python train.py --model="masked image model" --dataset="drawn branching plants" --train_examples=145000 --image_size=48 --crop_scale_min=0.8 --horizontal_flip=false --translate=0.12 --rotation_deg=10 --method="mae" --mask_ratio=0.75 --loss="mse" --encoder_arch="vit" --encoder_norm="layernorm" --encoder_norm_position="pre" --encoder_activation="squared_relu" --encoder_mlp_ratio=4 --encoder_head_dim=48 --encoder_fused_qkv=false --encoder_bias="all" --encoder_qk_norm=true --encoder_parallel_block=false --encoder_inner_norm=false --encoder_patch_size=[6, 6] --encoder_layers=12 --encoder_width=160 --encoder_positions="learned" --encoder_register_tokens=4 --decoder_width=192 --norm_pix_loss=false --decoder_layers=2 --init="torch_default" --residual_init="none" --optimizer="soap" --beta2=0.999 --lr=0.0023 --beta1=0.95 --shampoo_beta=0.999 --eps=1e-08 --precondition_frequency=16 --max_precond_dim=1024 --one_sided=false --adamw_lr_other_params=0.0024 --steps=5200 --batch_size=256 --epochs=9.2 --lr_schedule="cosine" --final_lr_fraction=0.1 --warmup_steps=260 --weight_decay=0.2 --adamw_weight_decay_other_params=0
Rows from block 10 of the encoder of a small masked image model, named by matrix and row number. Rows with one number belong to one neuron. Each number is 200 + 30 x the weight over its row's rms, rounded and kept within 0 to 999. All counts start at 0. After the name is the row's rms in percent of the matrix's.
After each neuron's rows are labels from the 100 images, of 14848, where the neuron reaches its highest value: "place" is the part of the image that holds the peak; "peak on" is the class under the peak. Only what is clearly more common there than usual is listed. The data: drawn branching plants. In brackets: how many of the 100, against the usual share in percent.
# fc1: MLP up (encoder.blocks.10.mlp.fc1.weight, 640x160), inputs 0-159
# fc2: MLP down (encoder.blocks.10.mlp.fc2.weight, 160x640, transposed), outputs 0-159

fc1.424,173,148,194,192,188,237,178,229,227,125,235,211,201,229,194,173,256,122,178,194,220,226,197,174,218,170,165,243,185,225,264,199,213,183,184,166,176,137,192,192,219,219,197,182,227,123,235,185,205,185,138,215,177,183,189,202,242,189,192,154,203,181,197,208,203,162,242,235,233,260,203,192,209,210,191,204,213,181,213,183,209,132,183,199,211,167,220,233,170,160,196,211,191,182,228,199,187,234,214,193,196,159,187,202,202,240,152,145,193,180,259,179,111,245,202,172,182,185,210,201,198,231,199,212,234,196,219,188,213,240,186,225,219,188,217,163,234,155,209,173,175,270,221,161,191,223,216,213,257,226,196,151,256,177,197,188,175,160,194,245,216
fc2.424,164,192,237,202,156,224,184,173,138,204,239,221,208,222,160,232,219,190,239,207,189,156,183,187,217,243,263,218,187,191,167,221,181,157,181,243,238,230,181,246,240,170,215,230,183,261,205,242,154,175,218,214,210,198,154,196,170,150,206,212,138,222,170,254,227,186,185,171,189,165,137,169,226,193,175,216,192,276,221,178,151,202,208,208,215,239,208,176,207,203,199,210,154,209,152,218,217,220,212,220,207,180,266,215,186,184,237,282,196,196,197,222,213,202,177,233,193,216,236,228,153,137,156,173,159,243,149,159,198,151,199,178,224,231,205,171,206,183,168,233,186,194,186,209,204,227,208,198,210,202,196,210,172,215,176,243,220,215,246,171,151
place: bottom centre (93 vs 9.4)
peak on: wood (40 vs 6.1)

fc1.2,114,235,175,196,189,203,199,233,220,177,243,209,156,201,179,167,124,200,190,228,249,200,194,201,191,185,191,204,116,215,203,217,151,178,181,184,263,203,181,211,152,206,231,157,212,178,210,158,132,182,206,223,158,182,169,237,208,181,188,191,218,193,184,210,206,249,240,204,250,208,174,172,199,232,230,224,174,228,170,147,172,156,229,141,212,175,194,166,202,202,199,239,250,151,185,214,214,166,171,205,234,243,185,177,237,194,173,231,230,194,233,217,240,231,183,213,158,202,209,278,255,240,194,260,171,230,207,177,223,164,199,195,188,207,248,198,219,233,170,202,205,217,210,186,221,138,194,214,196,221,237,222,214,138,210,226,232,138,237,219,171
fc2.2,131,220,210,203,164,232,204,156,190,196,163,147,237,247,175,219,274,202,235,227,253,237,217,233,178,240,215,187,279,156,160,242,226,215,201,207,169,140,214,182,190,196,183,228,170,118,222,194,208,237,186,229,171,167,181,198,233,169,196,189,191,185,191,200,221,165,188,209,224,172,211,200,237,250,190,170,204,211,222,211,231,205,157,181,214,234,217,204,178,202,190,185,166,253,223,163,207,247,208,173,193,198,177,242,152,234,152,232,214,182,187,187,165,227,215,189,194,209,145,170,192,215,256,146,204,172,215,227,173,249,148,174,171,204,201,195,192,179,221,229,144,235,142,242,214,232,171,190,236,148,200,254,211,211,204,195,216,197,206,170,140
place: centre (62 vs 6.2)
peak on: wood (61 vs 6.1); foliage (26 vs 8.5)

fc1.94,137,174,232,203,223,189,243,168,159,220,187,219,195,192,202,195,211,145,174,208,248,174,183,241,265,212,176,200,180,179,259,205,156,198,156,198,226,199,254,223,187,206,225,205,217,221,154,181,187,236,166,231,206,220,224,209,198,160,185,218,234,230,188,208,218,148,195,239,151,173,211,248,194,203,206,174,155,167,241,258,171,190,188,220,256,260,195,210,205,213,180,175,179,172,243,192,159,188,136,191,191,169,139,175,111,187,208,191,189,170,251,206,224,235,206,188,149,173,165,211,191,236,202,151,253,151,207,182,192,212,208,197,181,174,222,192,226,186,209,179,183,229,202,186,150,192,228,234,206,151,182,162,225,212,163,159,190,172,207,235,281
fc2.94,138,189,186,205,164,203,206,196,145,188,202,179,177,165,189,213,166,177,188,177,184,227,253,210,193,251,223,243,221,158,185,155,211,253,236,209,210,209,236,193,152,198,164,207,199,145,202,171,197,185,240,203,233,183,132,193,232,182,178,204,156,196,198,193,234,210,185,201,200,204,166,178,205,224,185,212,192,238,166,171,230,184,169,257,238,155,253,183,212,229,251,239,233,245,182,191,239,245,239,167,174,202,275,177,207,254,240,254,155,213,200,202,187,180,170,176,237,197,181,193,204,171,169,242,209,218,210,210,248,150,213,187,222,190,174,199,196,224,252,195,227,211,188,159,217,263,185,227,157,174,240,173,210,219,248,164,182,210,208,148,117
place: bottom right (48 vs 14.1)
peak on: ground (82 vs 16.9)

fc1.32,047,195,162,152,246,174,181,233,242,183,167,195,189,223,240,193,225,219,129,178,186,152,174,203,173,262,188,212,181,248,204,207,205,222,190,145,204,229,236,162,165,167,177,183,197,207,237,236,161,180,237,178,231,155,210,226,159,174,143,198,217,183,190,215,138,242,233,207,250,230,235,192,249,166,173,174,200,228,238,247,175,226,186,222,191,250,158,166,207,163,203,183,232,196,243,275,178,217,161,183,190,183,208,249,180,205,184,238,207,153,187,202,195,190,216,223,195,164,162,242,230,178,171,204,183,172,208,248,234,152,201,196,187,156,216,150,223,215,215,246,210,241,189,234,202,208,198,176,186,234,201,251,231,217,163,249,211,171,208,174,226
fc2.32,041,261,244,190,224,218,277,247,207,222,150,236,240,206,209,229,221,210,167,186,196,181,170,199,158,248,157,161,155,244,269,228,228,197,188,162,209,169,191,155,149,201,172,146,226,193,199,201,200,178,233,191,234,198,160,228,205,226,234,182,204,192,192,183,226,214,263,189,178,223,222,164,218,145,195,197,212,137,267,226,163,197,183,217,218,246,187,164,243,159,230,185,159,210,167,204,172,146,160,223,202,188,190,235,205,209,169,208,182,209,182,180,193,187,221,262,182,171,175,202,183,192,225,154,244,184,241,164,200,174,182,192,167,206,215,219,201,190,180,186,258,190,236,170,248,201,153,220,224,198,224,229,232,151,220,183,240,234,199,208,168
place: centre (73 vs 6.2)
peak on: foliage (31 vs 8.5); wood (27 vs 6.1)

fc1.312,062,203,219,213,208,181,221,139,189,179,171,159,184,246,164,201,194,253,165,191,169,150,184,151,196,185,186,229,204,219,203,155,273,169,195,182,189,186,170,146,248,172,141,183,182,258,151,208,171,236,214,211,159,186,161,173,152,201,181,266,250,208,244,185,171,174,205,203,235,180,216,174,236,237,236,192,162,171,205,202,240,278,222,199,223,211,200,224,178,168,190,212,206,180,183,238,190,227,202,223,229,230,193,202,143,170,195,196,202,175,210,243,174,164,189,193,163,153,175,197,202,185,197,213,242,172,248,169,232,215,158,229,202,231,241,171,180,176,207,230,240,158,226,197,249,175,179,197,183,166,200,173,270,179,156,195,193,164,222,172,174
fc2.312,062,190,140,255,235,168,218,207,214,197,224,196,210,221,197,246,217,230,165,229,213,226,195,183,223,209,177,195,183,227,264,202,120,192,199,187,233,204,225,227,179,183,241,132,234,206,182,164,203,220,240,221,179,176,223,159,179,183,225,210,244,184,184,212,210,250,151,176,164,182,204,247,205,202,204,234,181,263,279,166,215,238,198,211,196,242,226,185,214,158,194,138,169,203,214,175,182,199,172,241,205,236,240,197,173,200,227,224,223,192,183,170,286,217,171,208,176,212,193,185,251,174,207,157,201,171,178,262,210,212,171,245,179,181,137,225,217,219,184,210,258,219,222,187,183,149,215,268,223,171,205,209,183,233,186,176,197,153,191,209,180
place: top left (39 vs 14.1); top centre (36 vs 9.4)
peak on: foliage (54 vs 8.5)

fc1.13,086,181,151,196,168,153,201,177,188,189,195,204,195,201,208,116,186,161,230,225,195,216,167,261,240,185,217,222,215,185,220,218,153,254,196,266,181,208,233,155,169,208,189,235,247,201,232,229,141,259,184,220,209,228,222,140,172,252,181,206,212,229,226,187,219,192,199,266,175,207,177,218,163,130,186,203,238,155,238,200,208,214,257,235,218,206,171,232,227,230,193,157,179,171,214,165,230,198,177,205,168,200,225,187,190,190,238,190,220,209,212,229,204,197,187,213,135,257,177,176,239,244,157,189,213,163,172,168,193,180,169,184,220,200,227,201,172,190,169,216,213,200,222,165,198,192,213,253,184,191,253,165,207,148,174,133,186,190,199,154,223
fc2.13,089,219,239,169,184,223,188,211,223,223,196,206,213,224,110,246,166,253,168,149,209,210,211,223,206,216,200,204,187,264,167,173,239,206,179,204,206,135,201,219,219,147,209,239,173,151,217,156,227,136,207,191,180,217,142,228,211,227,217,199,184,173,147,247,186,191,207,190,234,145,178,200,209,270,214,182,212,222,190,253,214,173,166,216,156,244,229,212,184,190,194,202,210,187,204,238,192,156,152,154,186,243,171,215,167,196,142,254,215,204,206,183,208,170,187,215,214,193,188,216,186,198,224,210,190,192,232,211,234,254,192,205,151,188,170,202,237,157,192,203,206,199,173,167,203,218,191,202,205,159,255,253,238,206,232,205,180,192,148,225,113
place: bottom centre (43 vs 9.4); bottom right (39 vs 14.1)
peak on: ground (77 vs 16.9)

fc1.338,105,185,244,188,155,210,153,232,219,213,229,219,203,226,235,240,188,189,229,229,154,211,173,222,213,233,163,208,150,223,190,170,159,238,151,197,219,174,203,180,185,199,205,208,198,199,162,164,223,226,207,162,177,261,188,175,251,172,249,157,168,194,191,209,202,181,176,241,233,155,210,133,176,223,190,179,204,224,164,223,175,211,190,209,153,226,161,213,254,154,234,169,167,201,175,175,212,174,161,232,215,178,206,234,202,221,237,263,176,220,244,166,198,165,159,235,131,199,209,183,214,224,246,185,230,172,210,210,210,228,244,195,211,231,209,177,153,171,211,203,149,160,250,214,237,247,179,189,195,220,257,235,193,193,222,231,127,170,209,237,175
fc2.338,098,191,206,201,219,186,257,239,228,202,186,197,182,191,183,147,223,218,211,191,192,167,237,204,176,209,201,166,247,186,179,203,238,215,215,207,190,177,195,209,137,200,166,177,242,230,177,182,209,222,173,271,206,165,235,267,107,195,219,249,217,176,223,165,225,212,251,139,157,227,219,209,272,128,196,210,198,166,187,157,185,189,208,170,165,231,227,197,181,171,218,198,217,178,174,213,188,208,245,219,196,193,189,192,240,249,220,167,211,201,161,201,224,193,249,232,254,247,195,195,195,184,168,173,175,216,159,171,184,163,160,230,163,236,169,238,138,208,141,188,195,210,163,199,196,171,248,203,191,201,192,206,191,148,164,227,215,190,185,141,219
place: bottom centre (35 vs 9.4)
peak on: foliage (61 vs 8.5)

fc1.556,200,279,203,192,184,243,224,197,216,218,187,189,180,187,244,196,160,212,161,206,216,238,204,158,184,194,151,182,221,220,230,253,248,221,236,227,189,213,228,189,160,193,184,228,205,186,203,206,179,225,177,164,230,160,174,172,231,221,227,202,243,166,259,211,159,171,186,232,204,180,228,244,182,200,209,207,219,189,159,161,192,204,127,181,167,213,214,191,182,228,110,219,236,179,199,200,160,183,262,183,179,208,142,192,221,219,187,225,206,221,191,184,196,201,183,221,228,180,188,166,223,236,231,158,230,142,200,231,128,213,203,200,165,179,190,224,220,202,187,222,213,240,189,234,205,154,163,200,149,271,195,171,246,140,211,247,229,190,230,140,225
fc2.556,223,146,190,232,184,210,182,191,149,175,194,228,175,191,144,208,211,173,228,234,182,198,188,215,187,270,196,201,165,192,230,201,221,200,168,239,207,233,196,228,205,243,150,172,162,239,163,196,200,157,223,227,210,248,194,205,183,175,161,225,206,239,172,231,181,245,200,225,184,208,173,181,285,183,131,200,198,249,201,208,220,171,214,193,244,244,207,223,184,134,272,231,161,181,226,229,244,200,185,161,149,162,245,210,178,162,222,214,167,161,224,219,212,195,194,225,196,195,238,212,202,147,154,206,185,246,214,182,273,153,186,187,223,182,217,206,165,224,225,168,224,160,229,248,179,161,194,194,214,188,235,178,166,216,165,185,152,196,214,165,186
place: centre (66 vs 6.2); top centre (27 vs 9.4)
peak on: foliage (33 vs 8.5)

fc1.589,112,250,212,162,153,234,227,202,157,231,198,182,183,142,211,228,213,254,185,202,222,235,177,195,199,244,141,182,182,153,206,153,166,208,228,228,232,184,258,216,270,190,203,197,196,206,195,229,197,213,224,225,228,161,140,210,232,223,242,224,200,255,220,233,177,200,226,166,215,268,191,201,167,192,228,144,192,223,168,208,222,196,180,198,199,256,162,173,141,224,158,139,173,257,185,223,186,165,210,206,219,202,189,198,166,189,226,182,184,150,139,135,222,199,241,226,217,168,156,215,208,209,229,219,203,135,279,170,172,182,223,176,186,201,201,216,235,190,197,223,184,163,209,213,200,187,222,178,238,215,171,229,202,196,212,249,202,209,188,186,190
fc2.589,129,215,160,190,218,195,183,183,188,169,177,229,227,259,136,232,233,202,245,174,189,235,181,188,187,189,183,262,173,227,176,168,239,157,188,228,206,183,144,208,200,174,218,185,163,178,203,184,207,209,261,181,226,227,176,225,170,179,158,168,227,195,250,225,210,235,198,260,196,186,210,206,229,251,187,243,204,195,230,199,218,281,112,194,230,159,172,226,212,191,180,233,190,161,150,179,172,207,185,198,202,214,275,191,221,185,175,228,170,213,251,270,174,205,163,134,149,196,212,270,203,213,189,222,172,183,201,193,219,208,158,254,168,213,196,168,203,176,174,209,177,233,213,205,195,248,175,186,203,166,182,228,208,179,187,170,191,240,179,226,206
place: top left (43 vs 14.1)
peak on: foliage (48 vs 8.5)

fc1.446,097,213,208,247,247,179,200,205,210,214,202,245,145,267,175,112,196,203,209,215,125,249,170,198,215,230,242,187,156,143,239,226,223,157,211,187,229,177,203,173,185,216,143,179,176,189,180,216,262,192,133,262,237,205,228,194,181,232,161,199,193,234,233,165,198,203,161,204,157,228,230,156,158,162,172,203,210,222,211,263,220,214,214,216,195,173,187,205,164,194,220,181,191,148,232,254,228,175,245,176,196,183,209,205,180,154,212,189,195,154,201,206,252,255,235,185,180,219,188,195,197,160,215,191,226,179,191,182,207,250,183,190,240,214,212,233,248,184,197,204,191,190,174,187,185,201,252,200,263,200,186,192,177,211,221,182,182,160,173,169,188
fc2.446,078,217,155,170,197,208,240,98,220,181,208,162,168,160,197,237,231,201,232,161,203,191,257,218,165,173,199,192,172,289,220,170,163,183,240,182,160,228,211,228,171,189,266,187,247,167,193,224,142,180,222,178,242,229,184,202,182,237,187,170,185,180,152,236,203,193,176,155,230,220,175,251,230,192,212,190,212,180,205,155,194,182,213,187,242,234,192,162,222,206,212,198,227,223,215,211,169,198,203,251,158,246,179,176,253,238,211,162,193,246,200,179,181,186,183,202,197,174,227,190,174,246,215,155,182,177,224,246,199,183,216,183,197,130,209,156,180,247,161,221,196,206,199,224,205,188,188,192,149,187,215,192,258,177,228,177,217,223,161,203,241
place: bottom right (58 vs 14.1)
peak on: ground (80 vs 16.9)

fc1.212,102,163,174,264,212,208,224,171,164,241,215,237,235,249,204,215,193,209,207,206,209,151,256,159,188,130,179,167,213,236,221,266,227,238,196,197,200,153,236,205,241,177,201,187,241,185,201,210,216,177,197,234,172,187,224,202,192,214,211,122,248,157,192,210,202,177,151,179,210,161,169,183,186,221,190,208,216,229,175,204,214,212,228,229,175,227,221,216,182,239,200,232,198,198,241,118,175,236,166,186,188,236,241,216,171,227,228,151,218,140,230,175,204,215,243,135,220,182,183,222,165,235,238,172,219,179,206,181,173,234,202,189,220,147,165,192,169,238,205,188,205,267,165,171,214,176,173,218,187,201,213,161,215,187,251,174,226,235,244,235,209
fc2.212,099,239,229,179,218,181,179,197,187,174,224,173,237,221,218,188,168,195,225,151,154,198,268,187,163,168,217,140,220,169,158,194,194,158,201,144,248,196,209,213,252,222,184,167,245,153,216,217,207,189,189,205,244,127,170,237,204,194,201,228,162,229,200,215,221,245,199,237,227,195,188,237,197,223,203,186,255,223,209,144,180,168,164,237,181,167,235,210,235,149,135,179,180,181,187,195,184,242,162,173,217,205,207,206,194,222,166,253,241,182,225,256,173,175,239,243,194,190,215,237,174,242,225,205,141,217,225,177,191,188,202,266,177,184,222,228,197,160,215,210,188,170,178,186,186,180,166,196,222,233,171,175,208,228,241,192,196,212,283,198,232
place: top left (51 vs 14.1)
peak on: foliage (52 vs 8.5)

fc1.602,067,198,222,228,191,213,187,171,147,216,209,224,155,204,220,218,173,187,192,184,209,229,180,125,195,141,193,213,172,201,216,193,190,226,163,209,216,207,214,257,207,207,153,236,149,235,176,216,197,241,159,276,194,235,213,208,213,208,205,239,185,200,212,235,245,161,230,204,221,175,164,148,190,155,192,210,196,158,175,251,207,259,183,207,149,245,191,241,233,191,202,140,191,188,157,191,234,203,216,223,168,243,174,215,209,226,208,210,216,228,221,231,219,220,240,181,153,181,213,188,244,190,135,150,192,147,219,187,226,225,200,189,196,182,231,228,179,248,221,262,223,156,186,173,166,228,172,187,146,258,148,149,188,180,200,200,213,234,160,230,197
fc2.602,058,192,192,164,218,243,205,108,269,190,209,122,226,201,171,223,185,163,165,145,235,191,193,207,175,203,202,248,201,215,236,152,236,141,185,210,222,176,211,179,209,182,202,172,177,189,214,229,201,140,209,210,228,176,206,192,238,204,202,199,215,210,206,226,238,231,213,222,150,218,264,170,184,232,147,188,226,172,174,235,233,180,194,199,198,200,149,249,152,186,189,205,221,185,223,240,229,187,225,172,227,234,187,172,162,191,201,207,194,193,204,213,169,210,204,230,231,205,181,220,178,237,251,254,190,229,195,189,158,186,203,231,159,187,268,198,170,222,183,142,167,224,174,180,149,185,214,210,173,223,221,275,175,227,173,197,202,196,252,127,210
place: bottom centre (93 vs 9.4)
peak on: ground (90 vs 16.9)

fc1.80,069,214,165,198,188,244,137,246,222,182,165,221,196,210,251,185,170,198,142,170,276,226,201,247,210,260,229,194,198,213,212,196,176,234,237,274,199,151,246,199,185,187,207,228,208,201,188,192,244,201,260,203,226,224,216,197,184,198,191,183,177,185,193,246,158,208,181,177,219,205,275,135,183,159,189,155,225,205,243,196,213,223,249,192,183,198,197,155,209,195,149,225,195,219,210,130,193,168,266,191,166,165,180,197,208,224,228,265,259,186,218,157,213,191,224,177,160,209,248,188,232,223,224,199,169,231,228,251,203,202,195,201,211,158,229,232,182,194,174,180,204,209,227,210,170,222,202,227,210,224,227,221,248,158,250,189,224,222,210,225,193
fc2.80,087,151,224,228,233,162,259,157,189,238,221,155,204,182,162,231,236,225,258,222,185,176,203,145,217,144,209,186,202,181,176,215,228,182,179,145,201,252,163,205,212,221,231,157,214,193,221,212,159,177,150,184,156,163,209,181,201,204,227,212,246,188,194,153,233,167,203,194,193,219,137,235,223,210,202,264,222,209,157,212,219,198,138,203,273,224,188,214,207,201,241,188,227,176,220,259,189,218,148,209,249,235,207,204,192,176,178,120,188,252,177,235,182,209,196,207,224,222,155,204,167,163,186,191,226,174,193,161,220,187,225,177,145,200,178,189,218,216,228,212,220,188,152,209,219,163,202,199,188,211,167,217,176,238,181,214,207,161,221,128,217
place: top left (52 vs 14.1)
peak on: foliage (66 vs 8.5)

fc1.588,202,249,167,190,220,187,276,193,198,214,187,204,238,174,219,227,240,199,224,168,185,225,190,210,211,257,175,177,181,225,193,177,168,189,245,197,161,219,212,178,184,207,232,225,190,264,215,214,233,225,193,169,218,247,181,225,177,208,205,271,184,208,208,201,214,244,177,197,229,234,174,187,213,230,222,206,194,155,215,250,214,162,234,163,190,227,201,196,188,172,174,161,171,180,162,205,250,154,169,225,140,168,206,182,178,162,233,238,220,200,190,228,241,168,194,207,161,149,164,180,180,125,147,218,223,172,205,162,154,196,184,176,177,221,184,222,200,237,209,276,192,145,217,162,136,221,211,186,183,201,201,205,177,205,169,189,179,282,158,191,149
fc2.588,229,164,251,223,181,243,132,184,154,156,198,163,204,248,146,216,203,281,170,180,207,197,218,184,186,194,220,189,181,170,162,208,258,172,214,213,220,196,183,229,217,192,152,152,162,214,182,139,199,157,255,202,202,221,215,174,191,197,195,151,163,203,206,234,204,192,176,213,208,169,173,208,241,177,204,243,197,248,250,154,195,192,195,174,216,255,191,195,206,194,207,189,256,184,201,144,183,283,161,169,211,187,253,243,225,196,228,212,199,146,231,184,188,223,209,215,211,205,195,234,171,232,273,185,152,214,192,201,200,251,220,215,180,179,219,169,218,179,254,214,183,204,197,221,162,193,165,175,217,200,247,242,193,180,226,192,176,207,145,240,190
place: bottom right (62 vs 14.1); middle right (30 vs 9.4)
peak on: foliage (33 vs 8.5)

fc1.154,083,231,217,192,201,206,247,212,156,214,168,232,196,171,170,174,238,211,168,176,216,250,208,209,201,241,184,172,123,161,161,193,176,237,209,155,206,214,223,257,182,223,170,245,226,198,214,182,205,225,185,207,223,240,179,220,200,219,242,189,224,186,254,230,149,199,226,138,251,198,188,250,180,166,234,198,189,168,190,162,152,193,176,234,185,180,262,203,194,231,198,221,241,199,151,172,220,235,163,264,192,184,207,167,208,194,170,181,211,120,206,249,181,228,186,192,183,164,206,163,203,239,180,121,222,178,181,195,211,218,180,225,171,160,246,135,253,252,158,243,208,193,229,210,206,209,205,204,197,206,156,198,211,237,200,207,202,230,161,194,184
fc2.154,090,227,182,244,220,126,198,250,213,248,227,168,169,175,220,200,207,205,234,233,224,194,158,154,212,180,170,204,217,250,220,245,224,196,193,212,159,172,182,147,219,200,194,171,168,233,204,231,187,220,212,212,201,154,214,226,223,172,178,176,174,167,205,117,247,179,202,273,193,223,244,148,231,201,187,226,172,241,196,200,247,170,220,164,184,224,174,183,225,176,195,169,178,218,232,207,164,172,281,247,207,185,200,209,164,255,215,145,190,245,158,173,192,188,225,170,183,193,226,204,178,193,220,186,159,169,168,255,217,180,220,211,216,212,213,219,138,228,263,197,198,196,248,189,201,165,228,145,183,171,200,221,174,161,184,225,224,166,216,191,208
place: bottom right (78 vs 14.1)
peak on: ground (99 vs 16.9)

fc1.90,135,234,200,177,190,200,208,223,140,173,167,163,213,250,253,206,218,102,131,224,167,172,226,202,208,213,219,252,148,239,186,177,202,198,189,161,201,151,210,222,239,199,185,226,181,177,216,193,227,183,214,183,190,182,234,165,262,198,257,124,261,220,203,168,239,151,132,223,224,183,206,211,183,200,212,195,161,212,212,238,187,219,218,239,217,237,215,219,209,195,229,168,195,169,239,144,224,226,240,202,169,196,196,183,205,216,181,192,210,228,242,232,208,184,163,226,148,185,226,191,211,207,204,196,201,189,189,272,177,221,192,169,192,217,248,172,223,230,169,185,179,232,142,201,248,202,212,189,193,161,239,193,182,185,175,236,223,191,230,238,153
fc2.90,138,204,203,173,195,207,171,190,201,189,219,239,218,203,169,191,225,260,238,210,182,178,202,248,196,222,150,199,258,146,191,241,224,174,225,256,219,189,182,202,170,164,204,193,186,201,201,180,183,173,220,216,212,204,199,205,148,225,184,206,178,219,202,248,153,239,266,149,191,153,185,230,219,230,189,175,209,208,199,120,213,222,168,158,241,152,190,229,155,173,176,252,252,180,172,198,156,142,159,192,263,179,205,213,243,188,214,189,253,123,181,199,154,249,226,180,205,183,203,235,140,200,193,214,191,182,245,176,227,210,182,181,192,231,222,209,241,158,202,186,187,174,224,253,219,176,171,205,180,213,235,240,223,204,212,170,222,242,151,170,214
place: bottom centre (68 vs 9.4); centre (30 vs 6.2)
peak on: wood (60 vs 6.1)

fc1.562,113,228,184,226,176,200,197,159,198,208,227,243,144,229,183,228,205,162,211,201,207,159,203,213,210,161,153,190,259,233,176,187,184,153,164,268,229,228,176,222,192,187,250,243,181,223,195,200,227,259,168,209,190,222,202,164,207,261,151,217,191,136,212,190,188,204,207,155,159,197,221,156,211,182,200,159,175,161,174,214,175,243,219,220,208,229,190,203,226,205,192,149,195,226,197,263,223,186,181,188,160,205,157,140,239,180,187,250,222,154,203,229,211,181,209,192,181,245,225,231,224,185,187,183,194,208,229,211,208,236,247,212,233,283,208,217,233,170,195,240,208,253,195,194,205,125,235,215,206,250,175,206,246,186,226,215,236,142,203,235,189
fc2.562,094,232,222,208,252,208,173,175,153,187,193,186,173,200,175,234,143,220,209,197,208,192,186,216,206,177,231,219,167,138,234,224,200,158,181,173,199,251,199,224,158,151,197,208,181,244,237,191,196,179,277,193,201,216,188,124,196,206,195,171,196,203,217,174,164,165,144,243,200,230,185,137,168,164,188,214,234,223,197,214,196,200,225,154,162,220,204,229,213,177,259,196,199,265,246,209,169,200,248,195,203,252,225,179,228,208,201,209,202,261,166,226,205,210,185,207,251,187,224,231,224,177,187,196,194,213,165,180,216,265,160,170,179,217,217,194,173,190,203,132,172,188,274,146,202,203,214,212,214,155,191,222,130,220,251,175,196,237,214,210,234
place: bottom centre (84 vs 9.4)
peak on: ground (79 vs 16.9)

fc1.539,188,209,208,165,162,219,219,231,241,208,195,228,226,175,197,153,237,179,209,221,156,125,218,181,218,197,157,210,170,179,261,230,200,204,173,197,204,189,257,202,231,245,194,186,225,217,217,267,204,136,179,166,203,218,141,206,191,180,216,219,189,196,237,185,209,270,203,202,110,185,249,231,212,173,171,162,203,160,241,209,203,248,165,239,220,196,183,197,196,188,143,252,151,238,203,187,208,145,201,166,180,222,186,201,153,200,235,200,252,188,212,163,159,189,196,245,181,250,208,228,197,184,186,182,201,229,199,204,182,185,205,176,242,155,175,235,221,211,209,222,198,167,153,192,213,195,203,203,207,184,163,124,202,236,224,235,217,153,163,192,162
fc2.539,188,168,212,172,231,218,164,198,155,151,210,157,192,215,184,247,237,139,202,164,197,202,205,205,208,221,279,228,177,237,221,191,244,171,200,200,172,240,202,224,213,216,149,217,160,190,242,155,199,195,198,169,170,161,222,171,244,190,163,128,242,225,182,259,210,136,210,210,239,209,129,151,225,215,259,220,234,220,191,182,132,186,237,167,175,211,208,166,213,157,239,186,180,192,203,211,198,169,215,171,172,170,217,228,239,174,187,237,209,225,179,203,155,239,206,210,218,172,181,192,227,180,188,190,151,256,199,196,227,192,190,197,161,219,190,120,197,215,207,191,166,185,209,267,201,223,206,215,223,216,213,232,185,223,175,227,248,204,213,208,164
place: centre (52 vs 6.2)
peak on: wood (25 vs 6.1)

fc1.219,110,153,220,215,148,259,195,213,207,165,223,142,231,220,206,199,213,198,233,212,217,165,230,193,210,210,186,225,218,167,211,200,181,199,213,186,215,220,129,165,192,160,193,148,219,207,241,203,256,184,239,205,176,242,175,205,145,221,204,145,201,198,150,226,169,186,180,168,187,186,198,177,199,171,266,239,200,178,165,176,198,195,260,184,194,164,220,255,255,195,166,242,189,227,216,227,256,219,217,195,224,196,166,217,253,187,212,226,187,197,170,227,181,198,195,152,236,218,222,192,188,158,213,221,159,198,174,163,215,194,226,83,261,242,205,162,189,170,235,207,207,254,211,176,233,189,180,174,170,182,251,191,222,237,230,213,234,208,207,173,195
fc2.219,131,212,187,204,250,196,153,184,154,180,211,215,198,190,158,230,156,204,136,185,177,227,175,226,167,204,222,170,226,250,196,180,227,132,170,258,214,188,243,291,222,149,205,205,161,159,183,187,173,175,216,220,206,188,163,163,233,191,200,204,214,204,213,215,221,253,226,167,169,196,190,194,254,211,194,195,185,226,185,212,211,207,163,192,251,215,169,209,171,198,206,194,190,167,213,185,159,219,166,198,184,176,250,244,194,175,224,242,269,187,266,172,232,202,238,204,177,179,195,184,215,215,195,146,257,238,230,205,237,203,177,244,173,161,209,222,239,185,130,197,181,189,208,205,155,260,201,209,209,180,218,218,254,128,236,213,171,193,183,209,202
place: bottom centre (71 vs 9.4)
peak on: wood (70 vs 6.1)